A small contrastive image-text model, trained from scratch.
Model: 64-pixel images, encoder arch convformer, encoder norm layernorm, encoder depths [2, 4, 2], encoder widths [48, 96, 192], text encoder width 256, text encoder layers 8, text encoder norm layernorm, text encoder activation gelu_tanh.
Rows from block 3 of the image encoder of a small contrastive image-text model, named by matrix and row number. Rows with one number belong to one neuron. Each number is 500 + 40 x the weight over its row's rms, rounded and kept within 0 to 999. All counts start at 0. Numbers have three digits each. After the name is the row's rms in percent of the matrix's.
After each neuron's rows are labels from the 100 images, of 14848, where the neuron reaches its highest value: "responds to" is what is common among them; "patch colour" is the nearest of a few named colours to the mean colour under the peak. Only what is clearly more common there than usual is listed. The data: procedural textures in two colours, tilted and lit. In brackets: how many of the 100.
# fc1: MLP up (encoder.blocks.3.mlp.fc1.weight, 384x96), inputs 0-47
# fc2: MLP down (encoder.blocks.3.mlp.fc2.weight, 96x384, transposed), outputs 0-47

fc1.121 092:508503453514525487524536464519506514434522508449468552437467559548469520476474516570488468558464562492509501482424435532510473484516573502498496
fc2.121 098:568457556543552513545490438463434510505537584542536386491508538428471464517466487488518521574485481497454489507463463532522456506503541434515519
responds to: grey (37)
patch colour: grey (50)

fc1.169 098:531509539522495468486492519535510475558505398451427542551540444487529411455473514519528477466507509442530491496520506557544459496536535529513518
fc2.169 097:607504445442510529438507450532484499451545552492508497485547488460519458534566509509562408418499517521443484486520462468599514426474517457532516
responds to: red (56); pink (42); purple (38); ground colour: pink (38)
patch colour: red (37)

fc1.198 107:528518470541518499500534500453514465522505476428387453467511503539519525520493493549527495413472545575563415458471494524415484505405540596503551
fc2.198 107:528467506469443484458461528487468486493477517507508452500616454491528485526549486466501527481527507553458471498533539472590553418517568440512514
responds to: seen at a slant (72); pink (66); ground colour: pink (46); purple (38)
patch colour: pink (36)

fc1.190 087:446525468528509454488604523562487507509490478493547587524517492547540533472499443558441523532595498540527501525484475527477495512421536509525547
fc2.190 086:600471554519477529470495464510517522530476505538573438535541477465519512507482549492526512495537469576484415496551461453517463512484484478500529
responds to: black (95); ground colour: black (56); brown (54); pattern colour: black (39)
patch colour: black (78)

fc1.72 095:473499536563517472491515471442540531460500494504479502395475532530537559435504543539501498573564569530540502500431381515446500515546481533489509
fc2.72 099:531484529577515563474514501462466454476502554499505506459548448495558449496487485440617499497493552536480453504477475498609525506498505462483540
responds to: rays (50); grey (38); ground colour: grey (30)
patch colour: grey (50)

fc1.109 101:515541478553538503604515489533517412496469534525516490475467474570498528512421471570470476465480500478535430483494508553369439552452471570512517
fc2.109 091:557505495586493529554465484468535501494564473521558435485512568525465507479447532481519531515475559544455366492510472445457452470514456483530481
responds to: rays (45); black (44); ground colour: black (27)
patch colour: brown (48)

fc1.85 100:489552530513444477503542484502524539414439403490430560533509522456494485471518443510442494514537491474554424567498517500419515508484529504490473
fc2.85 090:574535540472457552495471519508532507570515445539548524515529438565488515523511495499506494506537455543488488492552516477511435531464514439492562
responds to: black (93); ground colour: black (60); brown (40); pattern colour: black (33)
patch colour: black (75)

fc1.86 106:471473524497526473517489510392486487435451509477594495498501552525566503538515515523522494505495471489586436556421516588402516538504463473502527
fc2.86 130:494420461486484475559565480474482479461502463439512543468528444555556522512438527496567445451511498485523417546557529532503510450409515471496538
responds to: rays (97)
patch colour: grey (50)

fc1.259 090:442475538551503473509606449417538497462521501485467562429468516483514519481487530495533479520540528562511536478533439513454519515501487531503525
fc2.259 091:527465498547538534511564512487487473458419508508543454506571491444539515503477473452578463463493498536433442498511559477559543498469485447454449
responds to: seen at a slant (68); grey (36); purple (36); ground colour: purple (28)
patch colour: purple (28)

fc1.306 097:615492484507583483564507531499463478484533513451492523500463505461586489476438473568483525508497490484539472500567505502527466574506524502446511
fc2.306 095:555429531465587461589496478503467537526463443543508381555519490465580460498460472444500538540506464482479474499568473517507452522484504376504496
responds to: teal (63); red (52); pattern colour: teal (45); woven (30)
patch colour: brown (42)

fc1.155 093:432484459497511524506512536507463517504564485510502443549482517527558495459480444539387504561491459542499557475443455441526465519570469534447585
fc2.155 093:546501537479502498535504504514503464540479472567532376592519530434555499501464480499452504518439508595489439465529503478497457527444488406513511
responds to: yellow (70); orange (66); ground colour: yellow (51); pattern colour: orange (35)
patch colour: yellow (42); orange (30)

fc1.232 099:456428479490518478497553477455570502527494421491471523449481534506489527527493562614518512472490482514610419486513478501475460479514519523490544
fc2.232 090:551398502520518440493526487470508531566540474506542438496560460457547572480483509512560468512536466543464455510575510501538501487495492417529482
responds to: seen at a slant (91); pink (56); ground colour: pink (31); pattern colour: pink (25)
patch colour: pink (38)

fc1.25 098:488497467518418554519466471462521433471478535473500494436573503585503468483443441468551468543487481492504482510473451514502530498466469501452549
fc2.25 100:556497461495448502493486512512558499536505471535545375512558473478555550476493482540490477523506495578492415496554501454522450551518500450503480
responds to: yellow (96); ground colour: yellow (61); pattern colour: yellow (35)
patch colour: yellow (72)

fc1.8 098:541509495441535494498500497536537406552520471469462478573488533506435448487528467544523490447529496561603480512541586496486467480449512607563489
fc2.8 098:551555488475463535461472461509529494477528537489538472498526503465562475506499487493508465432510566590465434440496487471594479454491486459524455
responds to: red (47); furry (45); pink (42); orange (38)
patch colour: red (42)

fc1.321 091:465459568493499500517546454480501538437412544487500508528452518487529557518448494497505511453534517505491447518494436586492465524493527542393456
fc2.321 094:530475462443457493478479484510525520544505461500520412520545468476576503501473509490526468509496485590494432485614492463534483456455458399539510
responds to: teal (87); ground colour: teal (54); green (51); pattern colour: teal (33)
patch colour: green (65)

fc1.70 105:501471519487529576568458490462464488420510546505505487444481526541531463534474506513472459511450576530474488537460473446529512492537404497484522
fc2.70 103:589458501498461571443498466512447527508518553451542429498544520452544479501528503529553451484530561581476433516529490466565482476474523455500516
responds to: green (60); white (44); ground colour: green (33); pattern colour: green (27)
patch colour: green (38)

fc1.319 096:537466478518551505590528418457514557421476600451541475461489532514520511530482466525454433475514533468483458545476517554540563520514531505468450
fc2.319 093:508465501564461557519492455521475572529497508520531482493522548459574512508434563553547533509459528578479388486558489414526438457468481418484562
responds to: green (71); ground colour: green (52)
patch colour: green (76)

fc1.114 098:440515454540527510534557480476448453498467494519542484491435542589579452523422460446477501549465536541532465518510484521475496495426552511455584
fc2.114 096:556490494523520521503524492511503472544471508528523444519513484441593447534439504487531520495496518568492430496553471480541464468473495412512495
responds to: green (72); ground colour: green (59)
patch colour: green (72); yellow (26)

fc1.240 102:470478511461498521515488429502497532466555462484438537432508561507565548508448560550450559543534537475517554420452436528490418507499474539513489
fc2.240 099:555470529555555529500538544456494438511467533509503455554525460458530474453487454453583474475495526518503495448499487495595512484457533400501543
responds to: grey (65); ground colour: grey (46)
patch colour: grey (81)

fc1.92 109:460457457505432533442481502506493500435552482435460459464541547565613481490479490506516482584496476502525536556422496495483451496436580508473501
fc2.92 108:539490431500493511588467500449481471551531530485584419511519469494545477559485459548472442516481502606478430493586497454495518495437455435496533
responds to: yellow (97); ground colour: yellow (53); pattern colour: yellow (44); brown (42)
patch colour: yellow (34); orange (25)

fc1.151 090:487493488466526502534493492531515513458499494529485474444437517587491468495467511479513510481457525504530437458466531549463503571521502616482537
fc2.151 078:554456500525518494523477464457424478471533606531513433514512487459540586465433513535503472471513537600455420465534467508534476413437441461514430
responds to: rays (58); white (54); ground colour: white (37)
patch colour: pink (33)

fc1.242 089:499494439544472494531533429517443480462511558415518463482474598559500474499444494579456502534484478492513489591458535543500495492458505515477538
fc2.242 087:543483538481470545568513442546487441562487472476482430520517473470538502543471478480516469459501470584483375500612530436516517461449474424508551
responds to: black (51); yellow (37); rings (31); pattern colour: black (28)
patch colour: brown (50)

fc1.301 100:488530539557530534495516491491499498431480552451489423467436508552530521490438531498511451504427561554555437507443517551419543541511458569480422
fc2.301 099:495495518563481506463452470418461505408521542485523510478564456504518543475480497498534491485572552582470462559441467515486537454490521518468446
responds to: rays (97); white (51); ground colour: white (30)
patch colour: pink (27)

fc1.348 103:499549429460513553508450518479474446508458508455455455527490514524556545566490510486490521502462488482500489455487518490561507499535483537507598
fc2.348 100:598453509463491500521449488507471485499490494525513393564559506443568448512440471497472502490504522561486400478550531501539453508494503423471485
responds to: yellow (95); ground colour: yellow (87); orange (47); pattern colour: orange (37)
patch colour: yellow (66); orange (34)

fc1.369 105:494508478517500556538546490491478445483432503497480544437509492520577422516446437419509492487438426535445472511556503501525507568531498578442516
fc2.369 098:533465541554509530506489486509510460509433491495530371529531503440554483498464459482549495509502534577498417492527484510518458516474500393473470
responds to: green (82); ground colour: green (66)
patch colour: green (74)

fc1.136 094:522531488526501510540519527419538502490522463459473529539450508559480587558418549572512497493501509511514453491482468513374415616557483597504559
fc2.136 085:595464468577502487575468432517486534494539503503555483478473524511539548513450522529511469509541535553488376486503491422501477533516441508491443
responds to: rays (83); white (42); red (38); pink (36)
patch colour: pink (34)

fc1.87 110:520456492533505507469535442434498556503479528427422514501481470494484498472498493476544431515494540454521466527544477562530573435415513480492529
fc2.87 114:523441536501488462509498518476490483539497534530575421542512526414527547527453498550455506541521508575479423498485493417545467458479475397487463
responds to: green (40); yellow (37); ground colour: green (31); veined (27)
patch colour: green (39); yellow (29)

fc1.194 108:449487532533559496477522529515516504551435398512501475505499457515510449478507443520478489450485513531484435511534555522491471614494461526423535
fc2.194 099:534552474548566558522538500475477429488489596472548536497481497480490392535525422519504496467512547572463519463484489473543499527466545501508528
responds to: red (89); ground colour: red (52); veined (48); pattern colour: red (37)
patch colour: red (55)

fc1.128 110:459482537488539526509553453532446526484433517532473522493434520470559428447508505462476539490562489507502508503469451488523512508523476524393413
fc2.128 107:513478576446462537468455490541479579527471468565495435528485522427526508472502535508498483493526504536493453447600508445507478518509486445497485
responds to: teal (89); ground colour: teal (62); blue (61); pattern colour: blue (44)
patch colour: blue (46); cyan (31)

fc1.222 103:482436529497501518500468489365526507488484542461514399489454474529572523503470533549512494490557505513597521473517484496448513483521518478477427
fc2.222 089:587431460518532475461514497518507521485506471521448410517539419460545520430491475491582493472518520507447459463539507536574462448519571415512553
responds to: rays (58); white (40); pink (35); ground colour: white (27)
patch colour: pink (32)

fc1.251 097:529498551479518522532565458540520434514488466476501504487469489510497490487489511593499493440501525535493427450492568510437452488416507640507531
fc2.251 089:552487467444473496464460516440511467523512544503519501486575415508518492522531506474539428421499540534456472482521524485575561359486500408524483
responds to: seen at a slant (71); pink (58); purple (40); ground colour: pink (38)
patch colour: pink (30)

fc1.17 097:579512522536506529544498435518556484443497466462409481507543502537450497478550534485453469502474496459503491538534569551449448479470509551536535
fc2.17 099:524470462521542503521534530555517546523505461468497449507454511468576550482464510446483461557508477526570377470541436453571502476522442425539496
responds to: black (44); pattern colour: white (29); ground colour: black (28)
patch colour: brown (54)

fc1.160 087:499553526566572472506591491506452534547459478462518531460499518536467539472576538510532492516529507505580568555555491570497483526554568495489524
fc2.160 079:630507493547545549568453503491495444515522581506546423496518535463549485509532461529509502439522481555507386471518475519498482535441466452462496
responds to: red (48); teal (47); ground colour: red (26); ground colour: teal (25)
patch colour: brown (42); red (32)

fc1.200 093:536521471559565484537576498476505522509517524449427472459459518538495481512495503518511517466509519478452525502527425539491432485566485554539506
fc2.200 089:570475531480521553540497485489525484590546491558547429528476477467510511514521520515466525537538507534478402519535528467525407517476461372563505
responds to: red (50); wood (42); pattern colour: red (40)
patch colour: brown (53)

fc1.80 103:532556455489584479459502456430484476514470503443521526516537516567457503557528421574494482514517509556530570481544563534451501519446488590498557
fc2.80 113:526517477439486465535490512564556477478471555512520458525474493456510497452480460485455476397519494553451437453550487557498472502507460486509434
responds to: red (65); ground colour: red (41); cloudy (33)
patch colour: red (63)